python train.py --model="image classifier" --train_examples=195000 --norm="layernorm" --norm_position="pre" --eps=1e-08 --steps=6800 --batch_size=128
Rows from block 9 of a small image classifier, named by matrix and row number. Rows with one number within an expert belong to one neuron, the router's apart. Each number is 500 + 50 x the weight over its row's rms, rounded and kept within 0 to 999. All counts start at 0. Numbers have three digits each.
Before each expert's rows are labels from the 100 images, of 14976, where the router gives the expert most weight on average: "responds to" is what is common among them. Only what is clearly more common there than usual is listed. The data: seven-segment displays showing three digits. In brackets: how many of the 100.
# router: router (model.blocks.9.mlp.router.weight, 32x192, trained with AdamW), inputs 39-77
# gate: expert gate (model.blocks.9.mlp.gate, 32x96x192), inputs 39-77
# up: expert up (model.blocks.9.mlp.up, 32x96x192), inputs 39-77
# down: expert down (model.blocks.9.mlp.down, 32x192x96, transposed), outputs 39-77

# expert 18
responds to: the digit 1 (98); first digit: 1 (75); the digit 6 (57); third digit: 6 (37)
router.18:544519498504456477546453488520482478576501499491535403544559465471512487490568544441573558523483475438463495529488477
gate.0:482476401505490522482466526472524424457534493500508457581528505522528480456427459446522469532583556424455574553502578
up.0:489434508482517440487462519517532531539569457497467437493514504535450551534562521434491525532520499416460419473527525
down.0:530463529531503464437523531475418668480502363409509510465471559470372527537481595473533580497554449468513445540473548
gate.1:560503630454479437533486511510388424528510463552499495544545499430497398478553565473482489503473501528461395560478496
up.1:509538542467432594487564406552520464494569520561561541588525439460562542527493449470417459407447511551635538532510528
down.1:579492517507476521541474449481552607540476465525474516534477530612476493496512448536469461522613535401570444384509483
gate.2:545544528475532498533476497443594538556501502390480624521493480504504544448526451585566529470483533469393615467617504
up.2:432476490608497445477560495565522466418458523557490410450520465504366495604548474415441552514445518500557451493420546
down.2:532458510475524511614456555556549575491430413449544544401540513477498529494477391542513486452547529549554569409458555
gate.3:472519497484573429538537468521496516510580470508470451458516559478444473604498447480498495518503543461574475453513530
up.3:512475436461580458504492522561542555480515453541459555438491470579397499505586476541489443473497598417562436448503500
down.3:547510559520475469460440380554452574510476434473437512476457455428484534530499596542503526489464479486537484443505529
gate.4:555495497420561506451452487421461454580478492506558472502525509441510531520512537427562411501428510379529465594503535
up.4:482557495543571469511548444464484504418504467409466417401500459538411462485493552548473518439521515506438527593453431
down.4:401487492554569487514467496511575573394511513432508514501458374426468569544403457505481495480506452504439575419477598
gate.5:399499496635522533474490489547424496419562469453508429456453525508474463430504485592522524474566467513566596402455495
up.5:480491531584391513533635430446469638563468511496491475456484485433502468543511430498473522545506503507495517571494547
down.5:436496485487566467418491492580464371467530508447557505497537486475561576514499484485492459600485529508365445494481485
gate.7:569519525493496511529501657507546551566448482488519542497450445487455520510557570582608485539582484474582497501547529
up.7:373470385558603481430512422507503500379496490482453565477498446570559452496421492476454529444410560649438547513470462
down.7:419440502518452549503518505460520517528550592545542530502519500509528549500476501365574525519507558476421499488478492
gate.9:515525564510453540513496424454565608500540559504525553520467420497530479552407570511439575507477491547501569589474468
up.9:466550462520493488535566449443465504418536573487513522463450452473521450465429504440494574479472474554438633589466481
down.9:528471432562460459469445454565581492542460478587472484578467505523491470587565535536494481498395591477517464484508452
gate.10:522479503420573509447477553465457483389496515589525416472481542574447559518565580477507479610482474443635530549538530
up.10:569527531559597478523555543576528621517531509476416541463484460518520517548435462576494546507609481515516507543482542
down.10:471480526484437490506448541435522540533400427426469483522456489510522539556546530537495554496489519461541521482533555
gate.11:564536451531517511474518495431512511516548527494488508501568505476568516558479497520455542470462520596444483651488451
up.11:522479542586475486424460546541450451526489450554492454470522530518494505429507541488555492599505471423487463407502491
down.11:541486604432469489533528483503494502519461459454503629534565441531590516408526571540566507442575545493479488525500561
gate.12:509485558455479535536521453519489453544391471403484486487525413551513408472568484566498478446450495482477513467565455
up.12:597548584431536458552503524471563504486613573591542618561534493405553558522455574447504533437501512549506561554471474
down.12:459539454517466493460566530459516426423552530586545462529518499512469474487490515430589513452457544528605550502459574
gate.15:516447537538479466432556637488544566547501469585523454576568547531443515501531441545547469507583400442562466560468577
up.15:548442497483432494561463599478453417552460502515561473552566500393451519450519520562544477519616492497528480509541492
down.15:588506513572475490553504468519504572601542446486415463595498612484524490484567498568478588582491516434513396546523468
gate.16:449508435452506515500473515486539503442561536621584571574437442486538543521471460451505479529550544536521513485471534
up.16:519578563453441477476501608428589579584560510653515550576480572493478497567564467457471407543538492442505516469507544
down.16:462550583533494497554513513540452479503490472470453516436572442535507427429531460510473531504452541518432523492495470
gate.17:541507555414488497498407519560438501491432468392530477506401451526410573518577471455448469489474435484529484523568508
up.17:543455544458436497470451633507621475556474495575500455483486535462465560535640564458502505551469470436486456476487508
down.17:473478579518416473496490526561386482470512499518551445482486548487521560430494543506449485510552455502443507367549467
gate.18:528407455527561494597527563435526553491501469484473535507483434504454515489547596506491428506610482399578519513511511
up.18:595471473440594453551527501515603496492421470475492495578519465532403566549572525590478420493561554459571541428517503
down.18:517506536469542533420469451496455441492426528414512457465418521520453520503415523563507539530453479524510502489588506
gate.19:466504481394465485547591407520507438478556460428572503580434466563494481512494450543427482485605496488570509464456536
up.19:449446450534499475506411514545534505515442505608431495500453446452462431466508457536480517593471537423532403505505478
down.19:535524535446518529476427453484524570575369550392479521492438507464450380555524496537520390553517453550433444576539469
gate.20:441515482481517500539510511470397430308517499467629549512562504545450401459471538561434473487674496620439464533427509
up.20:427519462526504496531618472424407451460523544501596472544480454423521404437551445558528444464600464599464541535460550
down.20:587522505509507514453586468509432482530563505387552498387498525478558473545480486527496558465539445487461570520372544
gate.21:509530528543467479401549462427522480543532509550500455525499496444547526572465542438528521589402583512518498565410497
up.21:570486478472454466499571547481388503483538606598579498502574519430440537473519432510581514474592433476498496469456538
down.21:560491524453499491535539504478591623455426485413436516569521513591461521483486399480493501550525477475474506475486570
gate.22:487509500532489514467494527430494367405543532498561511476475442435493493501510522425480567518466515525514484515500494
up.22:451567491541475567496489419364443466436591520448539587508490470462549429447449517558489514495551432518514641519514430
down.22:490578577460522508444505556522455429502563556494503519366537540497614480556505420502471530501447524559442458547505406
gate.23:460481452525550514532456486487545509427491520496496545527609537572533456555378493481493573495524521571477526532445560
up.23:523476515517449499505444478568503534570488423416424395533401460502446520488562473581567398510511467355521382436579488
down.23:531457495448596507553490485555549506479427496572449536569415436489447442450567539543478452419456563570440518506542570
gate.24:539539449533549511513482518509419445471493574506510433524481532469486494515512431510483475520577477434518411465453441
up.24:479485475494393444561543452525564590532520475489438484511559476460548491464523534502478582511496585570425498466531429
down.24:439537491524380494498531420504424470482545434535448408554527528425482500492564494438482477475446441493569414494481388
gate.25:555586520466436479404448466499482566534433428471463464558519564517462492508456520531449515541537411413631465546593487
up.25:417556519532537559442562513456458453471502533474544545484467458502567510539448439459441584439499434591501604543483470
down.25:550488526517536450469516506502478457511513522516370538543469491477531449446536525468599452503496479491600507446516539
gate.26:432556517546465518500581505515522556362511477531551540530563482615519449510446550500467629564498487548430619529416457
up.26:493434466448541502502397396555433418606419481473496492467410438526532548438500462527526471404455564491486486533573508
down.26:487518550534517474554494586499467486508599505596495447536505550468396539363512517421478519490440514457463468436514451

# expert 26
responds to: the digit 8 (85); the digit 1 (82); third digit: 8 (61); second digit: 1 (39)
router.26:426464466554452467564501506512484513509464530520434409576471476533524556488516515530494403494518392412486561481565504
gate.0:495498627413474492423487475509478515558519488433557528510510439480493428513481584385439611468374514465520449503435537
up.0:450475584559490543621468485562523565506457542504433517563516524494458527407488452538559387529576551518448491489512415
down.0:547528507497438442482498396394483496475579540544497464508469515407454543617485611508504493541504478403519458500477564
gate.1:492541511450512486517489520429649504439527540561514585537518441507476453493448484469570486437530487475551523479474494
up.1:527458548525506540564431415618472540513527461420483438574544466467562487447476517438433479493502480437471482510551516
down.1:505472596451625434427512603528556481531475534558575546428502515503510578517498434480507445507542425625522608447455522
gate.2:529534570483530429520424522530499431470531534521499603566511473451461408422504513447485508456591525474483512586517476
up.2:470473457449568469500439503481460454472482532473469623572521435546444473465424423504473472478592593475434428473548561
down.2:405590530516537521456520498536477550493541514532502463500540523535455536443527400475504510433505515554644569526501477
gate.3:505445494535525446478499563498647510492450547533490477491589511510529542503601514482499500555489516493510508476476484
up.3:510457499554413519572511531554547447564506511470518370527521520552492465471610544489541446555446525466546461491505456
down.3:533449510465453437464504438470410503588609517543519530572506490528434474504540492522555517493557410451546423477443450
gate.4:492507384485548472446432471433521495531611510554494560498471477468526539543587499414601523480523485393531471505404472
up.4:512475475555556464488476535530534502468540486593492581519484533454512560495622457397527445498587504480458465468434552
down.4:481495526548477471476484447472447453467515488526466456599458504545510477460549615472436538482476485554541399521552542
gate.5:493454497471513484415522459461482432566478570500442533552491545570472463477489473490495520508542535564430534568522513
up.5:510483521479550491438579485483505495575422581393492569503504514593516458494443529452518577525508533572443524625475512
down.5:497555461505553533439492444534434577423542442571511525534517522505543531516477501499546539512442494564534451537585482
gate.6:539487500576412491491532452504407437544491491449535402461568562456452491539513481447457423557551518482515458531504539
up.6:520439428466474451568474440560436496505479453448514474593458480626542514441524457618467484556526535473535449397527490
down.6:475553494524570463419454447584449593432565521426479506457553508428500438534444524528448571467487443500471551543584457
gate.7:541521493456451517530563481428489475559496546560540561521546493488556490551421430383531494470445538610504498463482470
up.7:511496461502550462553473524483506537523510568511401471469552559444487528508514454445493498531416578566474496434459443
down.7:489469583425521543505575538542516425414545545557467595450519434548488494483551466493494462487530424533527550542516481
gate.8:490509520429562492588550428431553530414533506471493632510539455477474506484461495543468506502379516554485528560477480
up.8:473460557510493536504514548581467550512422484485569423492528514435441464511506440444520450446617546492429492516545638
down.8:517464465536538497585551528448584456550487482530483469575476473498565524381542428470482449543584464451445456482517521
gate.9:494518516524554466500460538478493384395558551510576527484578404500435518550540531493474534456520525475478486486460517
up.9:439574515516441515384554490459396411520417556521584490504490507521554419552502469438468571495478445605504560561467505
down.9:572523450420583508529477411469447498583562548497473536489453528510486474501455507547526492466472433416521487540496392
gate.10:516538531430613487437505386508461542514422487485451468537453508414428421494431476521463493495570456496554559529537531
up.10:578470425450535481508443543466513472492514498531557504459474548499511506472466458502496429504614485377473483436586525
down.10:483479558500515526504491525449553457512478587536541527434565500517449546529494540476549489505516509525481480525486491
gate.11:526523476523469551553506490471395478543516554525527493493625528514546462529517543453486577502369506483514435508550515
up.11:425496481501508456490493406476489506459599485414467523466406559517491464458447525571517495449548530559478532507498458
down.11:435470443521486480482497515465516651575534499581545485410488548488489548478544484587516577519457474474444427444567604
gate.12:480494480491380466454484426495420493505433478463539465466418482480461519504452421475449456480585423469532529480534403
up.12:508535481456533521618552571431611556500553545567491605468504517485455478514633566479593524508438586530462499554495542
down.12:457519449546545417478507498484484579533498489450481463506545524514452569441484414492505496571598455411496535529490553
gate.13:583497449560563495460542487565474447442533549582518530469576445541516457504567544530460512412504437601489420630535591
up.13:473546542431512450468516523489392534480517490447488615482467515487434498502442523418515557509563423507457604506502522
down.13:453518471530529540450484540535419555480490550549470455448500513522429416472495542482536510513481554500458400564374451
gate.14:547445484479582513502594496504549424507535525540538545547416464508484510580549509470427561492434500527462456548477492
up.14:469525524511471472547470455463531541434514472512519531461508447431577580425509438505605492576567475468531533387448609
down.14:520551463517610478498460527561484443510606534509417455518557530450534421535516473488540403525508486474557516538400432
gate.15:483568596544500544416541504563474498461489499496515515555569497585451424604477493439402566514417477619534502524502478
up.15:598450451439593476482500524472618526490528520519413606522482461426432548489526615516535473516571573482397589469502508
down.15:524437520471412497451548505466411487507542559499582526481546512510543476507519453532516487518603447425452451426449559
gate.16:412549450489616511502591506661511542546551460522495467581503436557443513457506475492346441583485497521562573553447504
up.16:508532493340460566505488449364497491534468566468464566541490468565548435634471449490595538454508511472457559464611441
down.16:473466459512504541489487519454451519540443537497553438492491547470516506522532510470512452519620369451566433478401569
gate.17:533399403409535519462544434476394463453540468495576390385540498511540511475509472536535482458554524490468474460493539
up.17:525481472557520519503488535585405481529424427466442420532533456541468538359584542543457451503418481513444421452569406
down.17:503434470573390535501467409459435431466547521580494547473556512488573466437513497522494488479607475435499504474519503
gate.18:537545565422517553533538515437482514478444534459533470585514549474539515487471469451533452418477475573521489455515490
up.18:519490578526460470478485448498486520452531484495487568467508536529511483443495463494504479505530490470520466566460528
down.18:504509515527430513481574651500546515468452492543488459522517471547547535457567495477559424476585505511485479472566541
gate.19:485464543438530558469446519470475583547546511526501545542529525523555492550438506448429615487471538424549581591471525
up.19:503458376470398486500545484490526532463494525462521474376541471454566498513610461550491464467547547459519542433513574
down.19:546510584458528545520559500462470516538530489421516419500504422498455439487481554551480462514543524489478519494454397
gate.20:422472468484442444443599434418456466491552516572503496588496528554536510515441427506493619478463544603456459551439443
up.20:610574528530448534466473479517524557561540429511554521433531416434474495475534509506530422500507471378558532518489459
down.20:557422565450467424512511534518430519437544523486378507514404459432505466473490533490479530542593510434359500418549496
gate.21:452448513602450526570600500411558532434561451490509457451431510422489513500386541507522458461507559466527517458473504
up.21:498541466576534512528504553533437533500372509540507397433598500541511437445506564389431590555422535490497509520499532
down.21:509508449495531521434487534461561528497425480400486498611494507486490504501486386589445522511493591482470521444494477
gate.22:465525473529547518411532569392596445503552528529455546554512380577420491572586530502491597427482545564563439547447494
up.22:538593574501570483587595660487494531484469494591538538521449445509380506499543528526398503510545537496473543490520451
down.22:546443528514555534539543549525469596517420475445439466446511451480442494478557485570480535493536471469510372495587512

# expert 2
responds to: the digit 0 (100); first digit: 0 (99); third digit: 0 (42)
router.2:466457530472488432484491516511494486520544529458445548509478490510551528536513492545512585503452511432558524459537472
gate.1:442484504482483441543397409480470571521494452411543511427353482560468558412496585550521520551479477451601485523437469
up.1:522582505545437483402539492482442476561505553548492468562430531568504469560468476519513460523516398497482580480444418
down.1:421436560522511512429444501446569427452536536576527540487477500489554518585479554469533533529481508580578486547448466
gate.8:533518545524379497442515513571378424520453464474560374539476474501391504511493564510547452547611405426551412506444507
up.8:572539611595406417441479503507454471516461487567493302508486553523477482518533505476503469557506449446571448426465466
down.8:444529412525525486494466518527507431419602660591561607562531479491614564546436359446504534403449481557440547575408448
gate.11:531527483442557431498605504440555637581625501434471551575508476514466501449548454559575540501569481496478542565489494
up.11:472446497427461562476456567493431339458451541594589446498460516482571554522486487452433423539480487516468496415482482
down.11:448493460452473525504423482535503442496494442438559499526487534439474479573520445480470467443501508505539376480549467
gate.12:513516421500436492458472569482499544520526400429423440483440504468502457524514482487522470513364496457556449589518546
up.12:522476558445557498538429498471514431450461578482591519580521500592500541550565544502432525458616503555387539456576476
down.12:515415547426488467547462542448493482554411514485478520498476458485508505541505473532517557551650505419415531409505538
gate.13:565512534577511467499497470527493643597511472540485535415554545457426476593541575505456608552476480438482462600474493
up.13:548495444445502564556491510432530556485428449490471572499446475487547501440479451534546494404535487501550537518574478
down.13:509484541471464542602528480501507496477518501522473553502518500574532516488445475553510468433476555552442503473454541
gate.15:423513534613458521524554542541519646514493441517513478418559557470438530565515451530540526563550525430486510477505480
up.15:480580484508479517500500499547450514473419481491556480473527465479482471509574435520482541472548487530570437550547445
down.15:491503525519578524478481382531449526462529547450468489528587491522541512520455441552450550446554498583658500447436503
gate.17:477509484472529503467522437557516517487388495504459487467446443539473528476454515437429417467451419569591503538516525
up.17:473572505521480541496596380447415428526463488506471510518458437521484587436422621512508511493403501538546531456516452
down.17:473460498480605494487457452557460428456438599549459463435502509480525582544540524454393511520460569579498423454442521
gate.18:595483529459429515546537581496448425466548486539571472450516487482538456433548514482577472424458551443423494460496483
up.18:502477503502564469495466508447484574501483499480428605531527445473527526524455551538418537475488506563544593490565532
down.18:474430580570477484550524473508453521464458538434467479492494483512531400454547497472467563571595458414525496495494511
gate.19:595554524426560517434488509527382381483538522555565505494554508508446459479536573460499602517501486484494485466414501
up.19:543552562535471523442498498572407501467537529454589441469535557499435442540530487474551530572586435474439486510458561
down.19:552561495576525496503492502523382445453537462507549485505567511508439439468549479516535487562626482459544486514393420
gate.20:488512489532666495507517369516477564540477498494541518459548484528489531590443414461414542394525507578522447539457435
up.20:488502484500466480511543555409466486447475399442513425480454520530591507477455528470466547469360597557470485524536526
down.20:370580450537524513522543436488460586438518512410484505495510476532459420528478461526393582517455525532394544566519562
gate.23:493460537521428527567489519477448498506578472543440472531485561511452426413507438639522508488549441508505514539473474
up.23:557482568599443449431532531485501482502455535545510397455604519413439433524563489399568455572558451463420448513429512
down.23:466479497505565486530457411490435501409568599579537511463532507419519491496468437497529540466509584549374486513397518
gate.26:561482617481550510505486506529504552473470441508480440584485509562459520504627563506593419539441465495520416512565528
up.26:556571520475478493485513523507519624471499431502517455619496540562495523558485553492533502504490474454504461450468452
down.26:476502447499570535574492558438552397439527580580537546483434505535546579532446356463544504464531548533392619522390560
gate.27:464571435458485554483490453545532410498526514385489467509524528564478467503460428522502471484461566579563384492550527
up.27:479452460437526589532477535532463507534506511476537576516525470515503490470587460527535597544454518468491498433466460
down.27:588406478505399459512486471558531572420465457473369466464538512426580481524507560507442644466544522500418514581525567
gate.28:509472606499477467556564565486592512459493496558505537468542530520447490551534491415430600537419512512477495430480534
up.28:446526513524534463493482395561534538446503483476474553489497443527451553511477520424493563498432527491506467474475431
down.28:532419496497548486554490544442544581464411527444396488390486489498505485435519554487520506525462524517524466410571541
gate.30:516442433548424488449575520506514527478482473496484458537512433494423456607548495546485428542600554511571440541487518
up.30:445480569543407457494490594480501508565518516613565466475454583512441477451486571528500526596498505456558532396511499
down.30:441463419470502478557517500552459507465514567543439522484536450454536555522458521457420625505454581554423516497494571
gate.31:574504408525534473569510590615535449507443510554416476463476502467514546428479483533479423485497511585444423579589488
up.31:394446538510389526530532481548542554538489468518550461535506579608529429561523543484537514559485517481584486512449492
down.31:575546492612520515410516608461534627492552421470516507532479566531505548497506502545548417477567452411604480509562414
gate.33:478526486517488520498504506547491520553535447495486496591517488399466469474545498618421394577578457457615498526550471
up.33:479508449477535545579491447489526444534425508465484565526486568482485485530559475550519472462516548551559506451545555
down.33:492557524469522534519503421583544503505480502464418490581521536490590550555468461475473492476408480581644460476508526
gate.34:490562489396462484439463457498405356496431546486560477521460431526481497503502569452475429484505501526496499449425536
up.34:525537460618537476523542496570476629543537499498456551471559563430501505525544483526481592555565509503551407530439497
down.34:559432516521509458588540518480468512515514449459505447493525540535445405465555441541528506570597524445466551496442533
gate.35:463558441542510447437476450462468487526600556466464552453523512490559514560370542476564547518541505489490510517447503
up.35:490408530444504569586520484519565477520374496448496433539501453580481441475547427500473475525483574536549542484597523
down.35:403511527563481469496537404541481525516576547481475482449486483496486535507525462489452467489449495618534433597406414
gate.36:528454492441588512524629496392557486451507548481483481490516443347608572467543514559499535499399519535444500494477408
up.36:476564536504374510528454475559498506525489419534567524470469509581409416533430487510508473526581525462530519539564593
down.36:477528568509454491517489549462509462474481496505549520672501497478420458506503411471517413544506466496583583486529455
gate.37:483492477517480475414503443469546506546436513459482489447430462472453583600464587441457487451482543489430493417469466
up.37:534510524533430486393442487468480395554551557531624523553445541521438447512513538534581463564588463408546538472422489
down.37:433540540424488536443449456496532491445520585532529494552516482483566533501481599472520585478440536578537434437588536
gate.38:419545469472502494526582439550443467391563504521500554477553461549542543435524512494458548469468501648486538549425465
up.38:467473543521460464580552527465460527497579549586532619539595465520513462375532556490531442493602493514488599545543512
down.38:482504402516536448474545552418356601453476460509533521457479523582451525471426488458493505491407435436454490552428443
gate.39:513473566526470511562547577513510577467490507492566486501532496489509456484504424537556376544515535580463510553451488
up.39:439450519498573483479465503510581516531447510510511448521420493511424525524473543539458525494479504487570560439518558
down.39:572465501516475461619515559543498533560520532548422482531523503485501488515576477510480482539500460421464526474537462

# expert 11
responds to: the digit 6 (67); the digit 2 (64); third digit: 6 (62); first digit: 2 (41)
router.11:543612544526452573445445588579555494486505497451373394517488461515434552564519512459502433472528495520517569438524507
gate.0:468489535555478422547546558544493592524486405455498454419495526533542462514454503468421512507539506458440509521499453
up.0:475456509461528500466490496479553432458506607561486575539516497488492509441475492544561505464491474596569473485544524
down.0:517515555496552484491554517493508453493478557590526475465556511525473568618508496478525481461502549491458482523507544
gate.1:484512535620456502511542566579479554400469430516496514469491573560519493471507464478499529545550459470517456508498543
up.1:492414518453568524489529478500486435467496452602457523579478518537531410510600496481482575468464597501390402421488625
down.1:516497398468505539604475425529566499439481566505490555430467456548561559522472445546508512491537545406435515567496472
gate.2:418453499517496477503456413479564436481495537595472545434527503545465470514552441423501545445463586479484411498427441
up.2:467479388523474428407463472391470502513548495579497514502465519393497469554490566448550462528463521490509523523448595
down.2:528467461491560480535460526459458371496446510571530514419513481472539534515407503422463510478503532488455548385515568
gate.3:502559449437476536552454600442535484438539467525550550400557550570536481537517429581539489474570513555516461462470489
up.3:538536473449570469537545508409502520458523560470474519410490541566450477531530494442458480523503558410376553526521542
down.3:466555522435521478566491522477497522539431492484365538415495470485525471468479528494485562514481504525412488558440554
gate.4:505524529544433515492432552487517562436506444465479384498576572546504550518451474584543417609510468507593475451476482
up.4:501509566480512560565462579556475447368483421454537412502539526570453468537504452588570414619565513500572493417516556
down.4:428476533446531508583503487420526437443491504528494669520508482422390531548516576485463453532528590545419502503551536
gate.6:572482495512385538486520454541551526490505504608511492522536506504527493416474514527526452478499527574465483539528396
up.6:534544448483468578461402470404502414541532592500498396565522521512592509541502478505495449440485417591471563471486427
down.6:493537617416407456488523479553502484514637530484540608517446497557516545513548500499506524470511435549484470523455466
gate.7:455498389509486463503557582447549529515547511511478528392473500534503470457460437482483469483614508399457554449459553
up.7:572480569460558514465486482499450546461363535542526493544500466566437527516516469480581419508562447506537545452519530
down.7:549468476530499500535546461502539479565442563604408523629495483493460475474512505592509510517604575485348511447563548
gate.8:531441536597475443503563539565468556492452507571421509538535506486430452489440500497426529571569456557452478597556500
up.8:522481428506416523479471426487463576643516508571514473489553514484512459611440497503492583550510488501555428565445515
down.8:424599461484455486502500471461549477480557472505508492483424427490544529550525527502516548557456574423383483506570585
gate.9:459489467420556511474448437418638505544473552482519517604471431500503608561442550453499468466474551454540671477520522
up.9:448449549583535513473493505516467458506542506522518522472424470436512481583512477450432518548449484478555402491422454
down.9:527461501522539407570490495587435527384542454540464505508522530466575495391470498513514427478456599516392515498435567
gate.10:499552497454553412464534508485516490411498501446424383441471502476346457506602542515591498505512535383471518384417462
up.10:415428419517467530466483438434511483507544448420540589592519496555532508462495477594405472459595537470497580539513448
down.10:560512534504519495479555468544510578548496460407407485441489492532503483475563463459501461521396410571474567550500515
gate.11:531471586424553501522499612512472503650494536519533576463507480480426466545657580528517517521555435484458493458486499
up.11:450493480484513446430601494456526473440580526567477508519473523413546512399421465455598438457440469487522530513571520
down.11:465494504474529513555495489508587562532512429539421540426453500559452410487671511467445524478496528479440464527516502
gate.12:505525418439464508563487541502526443513554496452545560484495450471532476416489460518479479350542470624459497536521388
up.12:459504405520548487497454509527458511494529518463483522503505534476521468481426573423487484570439436465417491573467549
down.12:448557537452482518487476508465451536498538548444475591444419434560575568477578522546459583493509464469519564627491480
gate.13:547511562415481495448546547403524521492471553545565590554490448471569505469480408472557456510435474460479521451471533
up.13:424496427538555579551453519486592564508476452529482492594453487635517476533504442434499457481472520530608515401537478
down.13:438488403503555557421475540511479514544506520546579434515580494529492493553506519460535467464535389507562524446583524
gate.14:540635468513531471473448457523459479409446490453509531469497431528531482462432530524551451500602439621522515544460538
up.14:426399547460455544412545450502515530509499555490557430575522488488521473506524519447498513507504504447522536457524500
down.14:436499518424450511521509401454537489503502561519489581587508474445487487475495454487564613490466533490440500542478469
gate.15:477477584611589396525624492518461577476524549545406536508428472518477475530511507497505522592521570317498489460430570
up.15:542493366419482568533368601475553445474479465480546567451540532541495482471479429477492540478459487596482446565552437
down.15:453545448407542474519529554444523445455521525543507567558425437544567534503545533534553554504425506398518577543506419
gate.16:451446560498540477545539423451476498526485531469520516524506468454458416617539562545510531478543524527529500494446525
up.16:412481451513546480589570451502501525489479532523433550481440472442581489537481392488529520590541618384497459455453554
down.16:486472508523538430603553605561540578484568484483448486498431499507513541438577599483594429493584542435514525487518570
gate.17:507474458381491573565435493464532377502473503491512552511507474556497514460495397565504472423563617559509469455512524
up.17:427469607561500434544579520554498560512526527481493575496533450442592515511380515464490598573475527465506567584513507
down.17:553499487432494455472512450529549489494580555475478574503513497420516519549484591494545458488534529476608416487515589
gate.18:565479560418521477535567533513564602558566486487498569464555546443469587522483524550560492517553517343484433508497567
up.18:534470437405511570515417435453537455513488486482519452518535573515440609551530582437481437428426462563517432523518410
down.18:524475439502534486485467502520502296502449481481487556601414347478459608474545584480538585548465473493543573510537433
gate.19:487559432524464469390471436406467413505572554479589512538487556427578496528422501463515489440554444572533520479486480
up.19:520460503553455560553447505605471504487441493351505476451489470534459546467555474561442503481478501555508557470506379
down.19:519445450408604504430546546475496390415561503499604570374544508421448510513491554501515581532430533478377437557482540
gate.20:536471433488487418525577580392517486476562498546565598507547477499509474513506535535505527478567565496502447558482499
up.20:499563550480445420423487543474430437548532440523541462455552559449454458556484582442498649542457568455493493525437486
down.20:553536468477412522581492413484547503528535488548495506588531553498514600494493397548460549466463449505477400424522430
gate.21:519448333446589496525502463509526606459466523462411450379572521480531486474450542526566404441400516480559549517492525
up.21:500497491563551533513483478558513548563525455510422489544443406556461470486579426550464470588554509398541462504488504
down.21:527527499529514482392453462445489652466582503438450399498373504496474494527520424524495498495428468452457493465522435
gate.22:499537429541509455516492639580495404482414534471494410452535502506485522544471446434495411554392366541568586487485531
up.22:429545492570464525427478421578437590423503488377508437531458543578547504431491486419454608528475521523454434503576433
down.22:518475532469503486492511567442470472461589567574464481499409473442440475545515523486536585576471480392553387458437539
gate.23:532506580533480461563500511464609486487529486550502498576524529531417539484480544497455521477533575476480472371535501
up.23:456530594531557449508485513554571524466450452436456505510464493515522479414416522465498511536504573410517494455545576
down.23:532456540525580499564505511544425599467448491469451537345601451498478474418535459549541495494648456512483481481449503